config.yaml
encoder_activation: "leaky_relu"
fusion_encoder_norm_position: "pre"
fusion_encoder_qk_norm: true
fusion_encoder_parallel_block: false
beta1: 0.9
Rows from block 2 of the fusion encoder of a small model that answers yes/no questions on an image's attributes, named by matrix and row number. Rows with one number belong to one neuron. Each number is 200 + 40 x the weight over its row's rms, rounded and kept within 0 to 999. All counts start at 0.
After each neuron's rows are labels from the 100 texts, of 14976, where the neuron reaches its highest value: "fires on" is the input token at the peak. Only what is clearly more common there than usual is listed. The data: procedural textures in two colours, tilted and lit. In brackets: how many of the 100, against the usual share in percent.
# fc1: MLP up (fusion_encoder.blocks.2.mlp.fc1.weight, 768x192), inputs 96-191
# fc2: MLP down (fusion_encoder.blocks.2.mlp.fc2.weight, 192x768, transposed), outputs 96-191

fc1.666,153,315,210,245,157,155,262,224,164,269,191,152,222,177,212,114,168,177,173,212,173,175,182,263,198,215,126,215,191,269,202,142,171,186,231,153,149,270,199,165,194,206,261,202,265,161,223,217,244,111,214,221,168,191,253,221,167,290,242,284,194,225,167,204,288,211,202,275,183,229,153,186,201,133,192,183,152,217,219,211,158,199,208,193,180,259,154,208,209,164,222,150,228,127,237,201
fc2.666,234,147,245,166,233,175,122,154,176,154,120,197,257,202,153,246,206,181,207,225,203,212,296,150,247,235,284,199,166,171,183,215,258,234,221,255,215,245,245,240,179,201,199,258,219,236,143,175,191,181,199,156,218,207,184,193,208,238,210,213,233,190,209,150,128,234,198,182,252,145,297,217,217,208,216,226,224,188,213,192,137,262,222,188,187,166,115,247,196,258,209,236,170,223,199,217
fires on: "black" (71 vs 4); "yellow" (14 vs 3.9)

fc1.54,171,204,224,261,251,192,235,191,137,127,245,195,196,211,198,184,171,197,186,259,208,184,259,222,195,165,284,200,206,279,207,246,151,224,222,271,278,237,213,201,228,176,198,219,132,195,196,162,269,196,217,226,158,273,242,158,161,177,148,268,197,252,302,196,189,249,158,280,171,247,225,199,185,248,250,250,152,198,171,238,207,195,112,226,188,132,167,214,214,254,191,270,221,160,201,173
fc2.54,225,180,172,171,186,140,170,248,271,266,175,233,235,196,232,213,196,133,204,217,142,241,150,189,135,259,132,232,177,138,155,119,214,239,188,209,141,135,252,258,131,219,197,204,226,312,181,284,194,158,166,184,207,127,191,218,243,211,186,157,166,142,125,236,185,194,175,143,250,146,229,190,217,146,216,217,233,222,199,135,156,173,235,156,169,291,259,231,155,181,300,229,153,235,212,265
fires on: "teal" (28 vs 3.7); "white" (16 vs 3.9); "yellow" (9 vs 3.9)

fc1.345,216,269,149,268,207,225,257,153,196,172,205,242,194,163,235,235,229,186,205,178,205,189,155,202,224,174,152,194,122,229,253,144,195,198,270,194,172,160,133,235,166,254,211,203,152,178,178,223,191,183,229,215,150,167,145,220,138,177,299,297,176,162,134,163,184,221,195,175,204,185,211,188,200,234,200,224,198,183,211,219,221,120,192,172,264,252,208,150,200,229,207,186,197,291,217,278
fc2.345,206,159,299,190,194,155,152,278,216,172,236,140,232,240,256,170,189,213,200,196,211,267,261,186,192,270,269,202,196,180,157,214,254,200,192,176,267,198,232,238,201,213,178,203,296,200,192,124,203,244,217,139,249,264,202,195,161,172,94,145,215,268,204,222,180,202,269,165,233,239,199,177,260,191,168,147,191,183,202,131,230,263,159,248,191,202,176,200,176,217,177,195,140,161,153,195
fires on: "black" (52 vs 4); "teal" (13 vs 3.7); "green" (13 vs 4); "red" (8 vs 3.9)

fc1.111,232,170,208,188,201,234,243,119,172,277,243,162,155,247,267,227,257,173,205,207,206,175,141,152,120,199,189,148,195,192,237,212,197,161,185,197,248,248,212,203,212,188,204,216,255,232,240,210,118,183,169,179,147,187,232,186,212,248,187,145,223,236,164,206,203,260,165,230,232,205,176,190,162,166,176,175,127,202,240,199,161,251,204,161,159,144,165,201,151,195,220,237,188,253,127,199
fc2.111,180,184,197,266,185,228,237,233,208,222,215,176,227,198,167,168,152,228,206,247,189,220,127,218,272,230,216,267,222,202,181,237,197,199,169,249,140,236,163,242,231,147,252,210,156,180,181,160,237,193,187,215,239,240,160,166,127,199,214,288,254,227,197,168,159,140,229,194,202,144,207,232,121,162,109,202,214,168,197,220,224,172,146,184,224,171,204,193,253,199,232,168,261,153,210,246
fires on: "crumpled" (97 vs 7.4)

fc1.733,270,213,177,178,170,262,197,147,196,149,219,298,266,172,130,211,211,209,168,203,206,145,233,252,165,194,322,153,168,188,227,234,200,177,207,177,183,177,238,198,217,190,255,283,210,256,218,72,164,170,206,260,207,147,198,168,186,164,171,177,182,151,219,175,187,161,152,184,138,188,122,181,175,160,217,205,248,234,220,195,181,216,170,167,284,126,196,195,234,217,131,219,252,175,215,229
fc2.733,207,183,287,288,225,192,180,158,246,200,161,122,149,210,180,159,198,221,183,266,187,238,135,231,268,271,216,217,224,243,157,192,160,267,128,178,256,185,184,192,110,210,229,166,186,184,175,224,224,182,191,156,207,270,164,218,133,256,269,185,249,162,229,168,87,197,249,246,235,163,241,222,204,252,246,213,216,238,218,199,172,160,211,220,251,220,261,173,217,193,230,261,239,195,168,172
fires on: "crumpled" (84 vs 7.4)

fc1.303,194,273,183,177,157,241,220,199,190,196,208,233,216,196,90,236,163,189,202,218,266,191,155,219,161,206,228,233,295,255,172,292,181,263,169,181,202,193,238,165,241,208,172,127,187,213,233,221,231,90,191,185,160,182,203,247,133,193,222,204,178,245,180,134,188,182,228,284,189,156,133,194,226,188,242,162,199,161,270,154,186,237,181,179,266,228,152,132,230,169,134,280,115,254,222,205
fc2.303,209,171,162,185,220,189,165,169,188,159,160,182,182,217,291,114,250,236,214,176,205,157,235,169,253,240,144,183,176,163,238,167,250,160,226,209,229,240,257,196,159,142,241,225,218,170,229,202,212,229,241,182,280,172,183,101,160,169,134,261,211,171,211,171,212,222,228,136,199,224,225,194,161,187,169,214,165,199,172,127,276,228,241,193,185,218,181,161,224,143,198,190,234,196,194,232
fires on: "black" (57 vs 4); "blue" (8 vs 3.8)

fc1.471,128,228,196,196,204,207,215,190,173,201,214,170,209,105,186,258,186,105,178,177,265,108,147,265,285,164,184,196,194,214,142,178,187,107,150,160,128,180,214,252,197,197,152,211,182,225,199,220,208,200,182,205,225,182,214,229,239,194,168,188,250,185,194,198,201,209,191,179,220,203,178,219,225,197,203,162,185,235,259,180,226,154,239,273,224,255,195,196,186,203,263,222,180,197,151,209
fc2.471,168,240,277,153,178,196,169,243,206,231,156,191,96,241,204,241,180,309,250,280,209,203,297,187,196,239,198,130,154,251,239,195,151,225,260,198,180,234,180,228,207,161,184,200,251,196,202,228,250,132,224,221,207,177,174,191,274,196,214,234,223,214,211,253,271,248,203,216,260,220,213,171,186,218,115,223,224,109,244,172,245,228,178,225,183,170,207,224,233,204,179,199,160,268,238,157
fires on: "grey" (17 vs 3.8); "fine scale" (13 vs 6); "brown" (13 vs 3.9); "wood" (12 vs 0.8)

fc1.483,151,203,198,203,221,231,292,188,241,255,202,253,183,169,169,261,216,181,186,226,296,122,238,149,222,162,159,224,179,217,150,208,258,183,185,156,267,217,182,203,215,235,234,204,199,143,201,172,183,230,156,170,137,217,242,201,222,219,230,222,186,157,241,206,243,224,205,240,147,276,228,203,267,259,200,213,223,207,220,183,138,229,198,206,243,268,274,210,192,257,94,159,207,129,190,191
fc2.483,222,192,210,156,204,227,194,255,183,85,175,164,183,190,168,152,189,166,196,274,221,234,173,238,158,242,219,172,200,222,221,190,203,193,226,225,92,232,255,185,196,132,156,235,192,240,141,242,143,187,256,190,233,228,244,225,170,174,190,244,180,319,202,174,173,171,177,158,257,152,181,209,216,229,188,225,181,270,157,255,206,164,190,234,142,126,171,174,165,216,241,180,239,260,266,206
fires on: "veined" (23 vs 0.8); "diamond" (15 vs 0.9); "coarse scale" (14 vs 6.2); "camouflage" (12 vs 0.9)

fc1.127,312,202,268,194,251,233,279,206,167,207,242,169,158,162,236,222,149,226,196,173,222,200,193,277,214,210,122,231,210,251,207,209,218,229,134,158,192,179,230,226,175,190,186,272,116,142,211,196,215,229,214,121,258,147,150,229,208,201,224,218,256,244,160,139,203,208,187,270,189,204,195,193,167,144,226,226,182,176,173,267,244,211,182,227,214,165,258,228,301,194,156,196,173,113,188,195
fc2.127,218,231,204,224,208,277,192,234,199,306,162,220,184,221,247,207,172,196,152,253,184,218,86,205,190,258,249,159,172,186,241,217,200,228,204,173,266,209,210,279,264,209,208,244,188,177,204,149,208,191,220,135,263,253,154,173,199,298,174,237,172,179,212,181,202,154,200,146,192,225,190,181,231,125,171,180,221,254,203,215,158,212,174,195,175,220,216,177,186,174,270,195,217,236,237,183
fires on: "crumpled" (100 vs 7.4)

fc1.210,177,170,204,172,262,280,214,260,199,129,149,233,129,152,236,123,281,254,256,139,231,268,306,128,190,222,172,171,263,156,219,209,184,155,223,126,183,203,210,164,249,164,165,173,155,218,165,131,188,175,216,187,202,181,224,103,205,175,214,164,170,198,246,249,192,208,246,166,213,152,238,251,235,162,153,144,177,185,221,133,210,232,204,195,212,140,124,204,183,249,174,254,182,238,119,215
fc2.210,153,261,232,210,206,159,184,244,148,281,271,213,222,208,256,269,152,180,177,213,216,145,107,211,131,196,230,143,255,231,241,233,210,239,166,207,207,186,206,283,252,276,301,215,194,156,183,254,159,207,189,174,217,208,180,210,249,203,181,202,199,243,178,234,128,187,160,162,171,170,237,238,170,228,187,203,205,212,231,231,189,182,109,209,267,238,212,179,209,196,234,138,268,172,221,236
fires on: "grey" (66 vs 3.8); "brown" (10 vs 3.9); "purple" (8 vs 3.9)

fc1.156,209,126,195,187,181,298,196,191,149,244,219,158,100,223,264,243,224,252,222,281,169,246,169,281,184,215,92,224,179,184,136,217,258,195,158,212,199,156,206,184,246,214,201,204,172,171,273,164,190,135,164,203,108,237,217,244,157,109,184,147,179,177,307,142,204,183,200,143,197,185,164,202,134,222,230,229,162,161,279,206,198,178,234,212,223,167,198,325,217,200,196,209,213,220,198,167
fc2.156,137,255,280,172,231,205,143,183,154,173,221,193,248,149,175,166,169,133,166,149,247,178,215,218,159,134,280,191,248,174,194,196,205,181,266,227,149,170,129,152,164,194,184,172,190,237,181,190,212,225,184,172,275,233,137,247,239,287,161,205,258,139,173,171,125,262,238,237,205,245,230,181,220,144,190,160,243,229,149,153,201,249,165,157,177,185,209,160,160,216,237,185,189,201,274,246
fires on: "crumpled" (98 vs 7.4)

fc1.85,262,265,165,236,220,250,208,175,185,156,196,190,140,181,227,175,209,172,190,166,238,154,208,229,166,158,198,262,207,233,194,244,168,194,243,157,253,170,244,254,164,220,158,200,229,223,157,164,142,214,236,200,190,212,223,199,156,173,146,114,161,170,238,199,229,178,200,238,191,157,201,241,230,226,281,171,177,272,129,157,252,205,180,247,146,229,208,133,239,201,247,254,208,253,174,238
fc2.85,238,189,183,209,198,107,179,188,213,215,217,168,196,251,152,270,218,298,190,165,193,177,206,214,191,238,230,227,120,194,174,179,195,239,141,224,169,171,201,154,231,202,219,180,257,163,216,209,322,233,161,196,236,157,223,248,228,266,192,186,220,298,167,207,182,202,174,166,232,246,178,219,125,198,144,172,216,155,280,296,248,187,235,189,227,182,166,297,175,243,235,151,185,192,235,179
fires on: "black" (73 vs 4); "brown" (16 vs 3.9); "grey" (9 vs 3.8)

fc1.220,195,113,242,219,238,167,214,255,209,143,189,218,272,208,295,261,110,223,140,169,202,224,254,251,211,237,243,156,214,182,167,205,147,153,195,236,131,198,208,184,212,156,208,273,163,232,162,150,241,128,236,189,216,277,226,253,199,265,239,292,221,144,235,220,202,206,188,203,164,166,286,164,227,178,218,179,220,142,204,164,234,221,157,166,256,208,128,260,179,174,144,145,232,199,147,139
fc2.220,111,256,186,195,132,195,202,132,263,225,246,267,155,230,205,257,251,251,190,157,240,110,148,168,264,155,171,219,174,226,175,196,228,248,191,196,168,139,209,249,177,167,146,187,245,177,222,243,181,268,196,206,194,163,180,225,242,299,248,158,141,210,228,189,229,208,201,162,262,170,190,205,179,173,190,218,159,239,201,229,156,197,172,189,182,203,201,228,236,235,248,183,216,173,177,177
fires on: "teal" (57 vs 3.7); "blue" (37 vs 3.8)

fc1.218,239,234,274,222,153,154,247,269,266,145,150,168,232,244,231,282,216,206,149,143,178,226,179,190,172,180,182,166,132,114,183,176,219,216,197,166,168,189,223,207,223,168,206,192,176,221,224,194,246,225,197,241,213,188,203,194,190,232,266,195,162,155,183,254,253,154,265,225,196,207,193,210,114,198,150,217,221,227,186,176,205,174,258,145,215,131,228,195,161,204,220,252,217,192,179,299
fc2.218,224,179,241,199,259,266,206,267,216,237,259,207,166,164,199,212,169,125,265,224,181,234,227,189,194,213,162,197,259,268,286,204,126,186,206,214,225,173,154,187,214,226,175,214,209,235,215,255,203,239,174,215,278,241,218,268,197,166,201,198,234,158,192,216,169,230,160,231,223,177,183,206,260,164,187,210,175,197,197,137,136,193,207,225,232,277,206,237,242,191,235,175,247,253,185,126
fires on: "brown" (21 vs 3.9); "black" (16 vs 4); "triangles" (13 vs 0.9); "speckled" (10 vs 0.9)

fc1.450,254,194,189,174,245,190,255,230,171,177,226,108,263,280,192,258,143,189,191,203,231,231,213,196,180,186,209,215,210,157,173,217,262,211,90,221,203,146,231,167,224,240,215,202,176,209,207,192,241,169,194,215,153,181,179,218,179,211,228,190,235,209,279,280,162,169,122,251,141,207,214,188,236,222,189,170,226,215,210,240,254,254,206,144,158,255,162,230,138,235,177,224,212,129,240,165
fc2.450,138,123,210,187,290,184,179,189,242,208,178,243,213,152,166,189,243,176,219,176,230,254,149,202,199,231,227,240,189,147,305,198,183,182,224,189,170,267,272,208,185,118,245,149,201,162,170,242,156,203,144,183,235,147,159,181,216,149,202,220,135,226,198,254,248,249,316,251,262,146,192,217,189,232,188,227,197,254,194,198,164,180,179,206,231,207,211,198,276,185,237,159,198,256,176,248
fires on: "grey" (27 vs 3.8); "honeycomb" (19 vs 0.9); "black" (13 vs 4); "brown" (10 vs 3.9)

fc1.260,192,210,242,176,208,146,113,210,154,231,170,213,206,209,144,191,240,207,222,186,176,203,234,177,207,160,152,211,227,184,178,191,153,176,222,278,229,235,279,237,239,247,231,218,99,147,217,190,203,189,225,160,222,251,204,167,200,182,153,233,188,134,229,172,176,119,255,228,179,180,194,160,162,193,206,125,135,215,180,115,173,226,231,177,225,136,249,214,210,176,241,223,162,277,225,186
fc2.260,181,182,197,212,278,171,230,160,232,187,249,243,205,202,196,186,168,142,78,216,193,228,178,258,221,207,250,218,133,159,208,225,196,158,207,202,169,169,146,131,171,177,235,224,243,202,190,139,222,158,208,180,188,151,201,223,167,194,277,126,181,186,145,201,203,229,167,243,149,186,225,182,262,212,151,218,216,145,236,240,191,177,205,198,210,263,147,184,222,208,170,190,216,233,178,260
fires on: "teal" (28 vs 3.7); "green" (22 vs 4); "white" (21 vs 3.9)

fc1.679,167,241,237,204,211,270,158,205,243,232,197,196,227,222,139,239,192,218,156,281,245,192,233,164,186,154,236,181,220,248,279,209,163,226,213,233,209,141,246,148,173,183,136,341,199,163,246,170,162,289,193,139,257,186,112,210,216,244,163,236,172,159,146,174,248,137,167,255,213,216,168,194,173,207,236,271,210,236,206,195,204,202,242,179,105,170,239,193,190,205,174,122,186,189,205,161
fc2.679,201,155,188,173,173,209,247,256,181,237,223,277,127,210,270,157,170,222,189,213,212,213,159,235,162,256,187,176,179,238,154,147,201,245,153,179,218,208,251,251,264,145,182,122,213,236,238,200,237,198,238,146,161,210,142,195,198,194,249,183,162,197,241,131,170,275,214,174,284,227,167,189,161,201,204,174,186,199,226,218,138,244,184,227,211,163,226,208,244,190,274,258,231,220,166,226
fires on: "crumpled" (100 vs 7.4)

fc1.284,184,189,256,183,196,222,214,178,225,168,217,215,154,179,214,172,197,216,160,134,217,182,204,188,136,205,188,250,244,183,228,270,220,298,193,248,248,157,157,165,215,192,207,189,125,206,205,230,140,164,226,129,133,199,233,221,221,237,190,198,215,288,240,264,93,231,198,246,132,167,166,158,163,128,156,209,228,216,198,157,224,183,205,146,252,328,226,207,212,167,255,163,122,184,186,245
fc2.284,134,201,205,169,195,218,144,166,204,170,253,193,167,194,234,240,146,183,292,198,164,274,148,207,175,215,225,201,167,189,195,207,177,178,219,152,217,217,184,138,226,154,219,198,233,281,176,280,133,105,227,231,272,244,162,203,204,238,205,226,205,130,202,150,216,173,174,109,250,208,267,215,157,193,219,225,156,154,226,188,214,183,214,198,160,146,214,164,204,216,114,221,262,159,177,186
fires on: "veined" (41 vs 0.8); "cracked" (16 vs 0.8); "plaid" (15 vs 0.7); "cloudy" (11 vs 0.9)

fc1.765,220,201,136,206,180,137,197,135,134,231,231,184,203,257,135,287,213,209,190,241,215,134,201,210,218,176,206,139,198,132,172,244,220,125,242,229,147,166,178,123,251,168,195,210,292,246,255,184,148,155,157,227,194,150,181,214,87,211,169,193,208,240,147,146,157,248,182,203,211,293,186,257,255,257,155,257,192,233,176,223,252,107,204,146,242,222,185,236,263,215,185,246,238,204,249,212
fc2.765,178,227,223,216,229,232,190,238,192,175,127,211,141,198,291,199,184,199,259,150,217,238,180,146,171,144,160,230,237,239,201,193,186,225,174,180,201,181,227,257,106,206,175,239,180,183,209,231,280,196,256,241,247,168,203,187,210,125,177,191,141,194,257,202,282,135,192,193,155,162,215,139,176,178,247,161,204,242,201,147,193,280,166,242,188,240,237,188,186,176,230,170,218,231,128,146
fires on: "black" (47 vs 4); "purple" (23 vs 3.9); "green" (16 vs 4); "pink" (9 vs 3.8)

fc1.675,161,204,245,265,201,169,209,193,176,119,222,206,176,245,239,123,211,268,184,187,192,253,188,197,146,175,186,189,196,158,243,228,162,151,255,187,218,238,155,200,279,213,192,207,198,245,252,152,157,226,153,206,260,197,210,214,162,217,206,123,214,223,266,266,122,169,235,237,258,183,222,185,217,187,150,235,163,193,173,171,216,309,230,224,211,104,223,183,107,217,119,177,166,165,218,202
fc2.675,205,137,180,118,231,257,173,212,176,96,176,177,140,161,206,225,165,157,195,252,236,186,193,209,159,222,173,158,178,162,204,222,210,181,181,231,204,245,175,203,167,162,299,193,188,101,140,199,150,201,152,177,214,124,231,158,220,163,232,229,200,193,173,196,176,186,204,153,103,178,207,214,152,255,166,137,226,210,222,248,212,177,200,205,190,232,186,229,184,215,310,190,261,196,200,185
fires on: "brown" (66 vs 3.9); "grey" (16 vs 3.8); "orange" (8 vs 4)

fc1.445,203,161,240,239,172,178,268,255,213,197,192,233,172,240,181,210,234,186,172,157,172,229,138,177,216,211,156,199,162,183,116,215,226,188,193,182,205,170,248,164,160,264,220,226,252,168,229,220,223,186,163,221,169,70,189,203,174,183,187,264,273,245,225,285,190,202,217,226,234,177,168,181,255,158,202,270,191,155,248,254,149,183,181,205,282,169,216,159,211,259,251,222,269,240,220,185
fc2.445,198,157,198,179,162,188,156,189,188,217,239,157,171,167,193,197,230,205,188,216,224,226,238,235,193,108,174,122,216,266,208,275,224,138,147,195,152,204,143,170,196,180,224,141,187,264,179,207,189,149,208,105,214,257,221,181,243,204,246,172,219,164,182,161,218,208,267,148,154,277,153,225,247,221,239,226,205,205,174,194,149,243,196,208,164,222,210,197,177,180,151,122,126,293,188,127
fires on: "fine scale" (49 vs 6); "coarse scale" (31 vs 6.2)

fc1.278,232,174,261,127,221,246,222,197,195,104,136,195,160,225,176,330,157,216,239,154,239,128,185,167,124,232,216,264,212,177,230,232,256,242,213,195,219,120,260,193,149,216,200,199,183,175,174,161,239,181,182,256,150,163,243,211,179,213,245,188,129,183,213,190,191,167,161,213,134,256,191,240,265,277,144,227,198,268,152,147,166,185,215,185,238,180,167,224,225,188,155,240,180,105,239,202
fc2.278,216,208,242,270,184,187,170,222,158,290,208,232,240,228,196,150,240,204,229,224,158,217,185,257,235,165,127,123,229,291,180,151,187,213,144,142,229,265,197,174,232,199,209,151,223,219,224,162,183,222,190,155,222,170,260,197,239,224,180,209,247,192,218,232,160,198,213,216,210,115,200,139,179,117,290,150,225,157,256,235,219,245,230,230,158,175,187,145,169,290,135,185,253,279,139,217
fires on: "teal" (21 vs 3.7); "bubbly" (15 vs 0.8); "cloudy" (8 vs 0.9); "veined" (7 vs 0.8)

fc1.258,206,200,236,204,291,104,239,164,219,174,192,210,221,177,143,162,199,280,234,229,214,239,278,152,182,192,151,185,135,217,136,217,228,139,229,225,197,228,223,136,196,157,162,240,175,215,197,248,183,228,182,278,163,206,205,106,238,136,263,160,131,178,200,213,153,145,262,173,206,226,195,230,280,239,224,210,155,217,210,231,257,209,217,226,186,206,169,176,99,233,193,143,217,181,199,187
fc2.258,153,275,199,174,225,145,203,303,157,262,214,207,171,179,236,161,231,298,139,209,271,196,218,263,232,192,255,146,225,222,272,160,230,181,122,244,171,175,141,206,270,237,255,164,183,135,199,156,174,169,155,167,265,207,185,238,204,229,181,177,223,211,269,239,207,270,159,224,193,143,164,284,200,192,249,215,206,170,204,221,219,170,260,194,201,186,177,163,225,219,190,201,212,186,173,209
fires on: "grey" (100 vs 3.8)

fc1.525,239,175,217,265,235,200,241,255,237,156,222,166,213,185,199,272,166,204,165,137,217,198,244,131,212,210,177,197,211,259,180,217,182,198,150,186,207,165,207,205,194,143,222,170,260,210,146,305,185,144,140,243,146,227,197,174,212,199,197,187,235,186,213,154,202,138,264,214,177,181,189,215,261,246,175,238,267,143,230,180,224,116,192,184,231,173,199,196,119,190,188,145,215,204,290,174
fc2.525,152,229,191,273,188,223,198,188,163,175,229,247,211,243,173,219,228,217,227,156,199,165,227,189,256,60,189,164,119,179,188,220,205,144,201,342,200,193,210,94,155,208,131,167,186,225,202,258,282,261,220,105,213,230,237,170,260,211,109,129,190,180,204,235,287,238,184,213,171,188,194,202,233,141,204,201,158,240,202,159,212,189,162,209,187,237,206,261,258,185,231,287,179,235,235,188
fires on: "fine scale" (33 vs 6); "brown" (25 vs 3.9); "black" (13 vs 4); "pink" (10 vs 3.8)

fc1.152,222,277,235,217,259,190,169,268,173,164,135,186,181,211,232,255,188,180,214,169,190,265,224,217,244,226,210,151,191,192,238,174,244,169,217,242,226,348,212,220,202,175,200,220,182,189,179,199,173,203,221,195,154,139,246,196,184,219,263,198,271,213,249,203,281,212,296,220,191,231,215,155,266,165,159,200,200,236,172,232,241,176,148,186,226,205,206,285,208,216,234,101,183,145,257,133
fc2.152,206,161,219,169,177,180,260,113,235,220,246,208,229,234,133,212,252,276,171,214,218,215,176,165,251,192,261,240,123,153,193,247,210,192,230,178,236,149,165,224,295,113,155,195,244,212,217,194,134,205,168,201,229,196,250,218,220,228,255,177,177,187,188,184,176,250,226,221,259,147,190,223,206,243,181,188,137,268,145,217,109,242,239,271,187,238,155,239,153,184,196,201,233,214,194,209
fires on: "teal" (35 vs 3.7); "blue" (33 vs 3.8); "purple" (10 vs 3.9); "pink" (9 vs 3.8)

fc1.598,138,139,174,232,206,250,162,219,199,202,192,253,181,211,176,232,187,200,195,222,297,199,253,246,270,231,195,133,183,186,230,188,195,168,249,207,198,190,250,221,182,201,181,222,171,231,178,204,241,207,187,200,298,216,259,262,227,241,219,157,143,151,175,181,185,192,155,291,135,191,179,214,232,186,78,248,170,233,138,150,268,180,186,272,252,156,230,103,141,166,128,142,167,221,188,209
fc2.598,204,253,251,232,228,208,237,223,192,233,227,170,199,119,180,214,143,248,240,205,117,181,285,204,134,207,216,202,196,233,197,234,190,174,197,170,158,248,156,227,256,168,189,183,187,159,214,155,231,128,190,165,199,121,117,162,188,137,262,173,150,217,156,254,188,187,191,189,168,238,203,196,246,198,268,151,184,238,183,186,136,302,238,195,207,213,153,178,169,233,228,219,288,164,207,194
fires on: "grey" (83 vs 3.8); "crumpled" (17 vs 7.4)

fc1.664,205,201,240,223,173,150,155,244,177,222,195,240,154,269,240,218,176,229,197,237,265,231,204,218,246,140,236,141,179,266,175,186,171,171,283,231,178,236,246,121,238,262,139,193,193,203,146,200,286,214,210,185,238,168,140,221,190,218,161,212,217,167,201,202,282,207,169,250,198,230,233,208,244,234,157,190,288,168,312,184,147,209,205,161,206,243,271,142,208,190,207,271,149,225,200,204
fc2.664,223,177,165,194,250,213,260,187,198,238,199,163,282,168,224,126,224,228,195,152,141,157,156,155,214,222,163,234,207,172,195,225,207,256,141,192,173,162,180,251,180,122,325,269,223,167,239,180,183,153,204,240,187,233,224,224,224,204,230,241,139,200,223,154,199,166,133,184,217,221,176,167,220,169,237,218,111,246,86,175,168,197,155,175,275,164,206,259,177,213,208,152,148,223,247,234
fires on: "crumpled" (68 vs 7.4); "orange" (10 vs 4)

fc1.567,226,200,145,183,179,187,229,262,190,175,226,193,195,204,194,207,210,208,159,246,229,172,164,195,205,221,174,211,250,230,151,137,214,185,159,262,190,273,156,213,291,188,216,254,163,145,200,184,165,161,254,206,271,252,270,211,202,191,199,203,166,271,157,266,192,228,148,173,218,184,253,243,180,241,248,222,198,152,254,156,247,155,246,197,283,109,226,227,204,170,215,296,178,198,125,188
fc2.567,148,208,215,246,183,201,144,205,219,190,195,234,213,178,221,267,289,185,145,163,173,179,233,227,167,233,208,240,192,224,228,273,150,256,255,148,259,152,174,263,228,186,214,154,247,249,195,244,227,239,123,164,220,162,163,213,224,239,189,182,242,228,209,187,205,157,213,260,185,197,254,127,177,178,110,235,202,144,253,211,137,282,160,181,114,247,160,250,125,272,204,235,219,193,229,224
fires on: "fine scale" (91 vs 6)

fc1.347,170,290,152,160,215,266,227,265,225,229,161,229,198,298,223,238,208,161,222,265,211,220,162,182,207,176,195,224,134,192,81,227,249,223,198,310,166,191,151,212,178,150,204,165,209,147,166,174,209,156,180,206,199,234,128,181,242,149,250,182,111,144,142,200,217,188,194,199,186,146,174,242,193,125,230,227,175,232,152,264,154,147,136,219,186,136,156,203,212,246,230,238,159,185,208,192
fc2.347,192,199,181,222,243,156,170,176,196,254,183,202,227,166,163,122,170,250,258,192,188,150,291,155,240,176,210,231,274,212,261,209,188,173,209,232,209,218,245,150,225,224,143,234,205,260,198,172,202,275,228,189,211,174,213,194,136,181,130,211,231,266,194,196,235,242,117,218,220,229,224,155,256,182,261,278,163,198,176,113,235,258,220,134,245,235,168,177,201,110,189,163,249,170,232,247
fires on: "grey" (26 vs 3.8); "brown" (22 vs 3.9)

fc1.373,162,180,197,191,207,193,207,176,183,239,146,214,230,269,173,185,264,259,291,236,185,183,218,178,217,178,163,162,179,250,202,169,189,230,142,221,177,156,136,160,153,223,200,210,207,177,184,227,163,130,183,231,214,213,216,183,188,232,147,193,162,215,248,231,180,154,201,246,152,197,117,211,130,179,204,221,185,217,185,154,266,257,178,248,205,213,132,175,263,216,196,197,247,259,196,229
fc2.373,199,199,234,197,192,196,246,192,190,195,268,171,131,168,183,127,145,236,172,180,199,174,254,227,155,231,205,202,190,169,182,215,146,192,253,230,226,239,193,154,239,155,237,228,200,251,174,154,188,204,240,233,215,216,177,166,140,204,245,179,233,203,152,191,215,273,208,154,220,217,287,192,172,208,245,194,207,147,161,265,170,233,228,210,233,188,254,165,227,133,345,237,152,177,187,224
fires on: "teal" (62 vs 3.7); "blue" (16 vs 3.8); "brown" (9 vs 3.9)

fc1.413,210,174,126,172,186,190,224,238,188,231,237,252,201,241,156,227,205,210,181,222,180,225,199,226,211,248,231,189,142,179,126,206,226,250,208,134,135,201,228,256,135,225,182,170,233,183,268,204,140,210,251,218,195,199,177,238,183,267,225,245,247,229,318,134,215,201,131,203,247,167,192,147,144,187,206,235,172,170,207,301,226,202,172,207,183,229,225,143,202,201,200,204,139,183,259,106
fc2.413,162,134,221,240,188,179,225,181,236,154,159,243,176,181,313,214,215,192,178,238,216,187,106,240,221,154,220,148,208,218,174,196,200,178,188,210,205,267,166,193,185,190,167,281,170,225,254,220,229,189,189,218,208,205,184,153,189,225,201,208,120,185,223,164,181,234,238,265,190,218,266,226,189,220,168,185,239,204,209,156,133,266,201,153,159,128,254,166,182,237,283,194,234,230,211,195
fires on: "crumpled" (100 vs 7.4)

fc1.394,220,208,130,249,228,224,164,212,199,201,199,175,122,217,187,167,242,125,202,228,200,223,224,149,252,207,161,147,154,188,177,215,245,249,209,190,214,188,234,242,195,239,190,188,195,169,155,248,196,166,200,201,101,204,281,203,204,206,123,231,121,255,145,214,182,143,208,195,214,165,183,197,209,217,233,200,197,217,215,213,194,264,193,246,218,170,150,234,185,182,150,142,264,205,118,163
fc2.394,154,178,276,214,118,157,197,199,159,170,213,215,241,233,222,238,217,253,180,227,162,124,174,208,186,193,277,210,204,173,182,170,177,158,187,208,257,196,175,134,240,211,216,196,181,237,262,132,169,277,179,197,273,167,124,225,266,194,248,169,276,273,244,177,185,232,150,205,219,176,156,235,162,166,131,189,186,213,202,269,193,125,185,185,237,184,214,227,180,241,204,223,204,69,255,310
fires on: "teal" (50 vs 3.7); "blue" (20 vs 3.8); "green" (11 vs 4); "purple" (10 vs 3.9)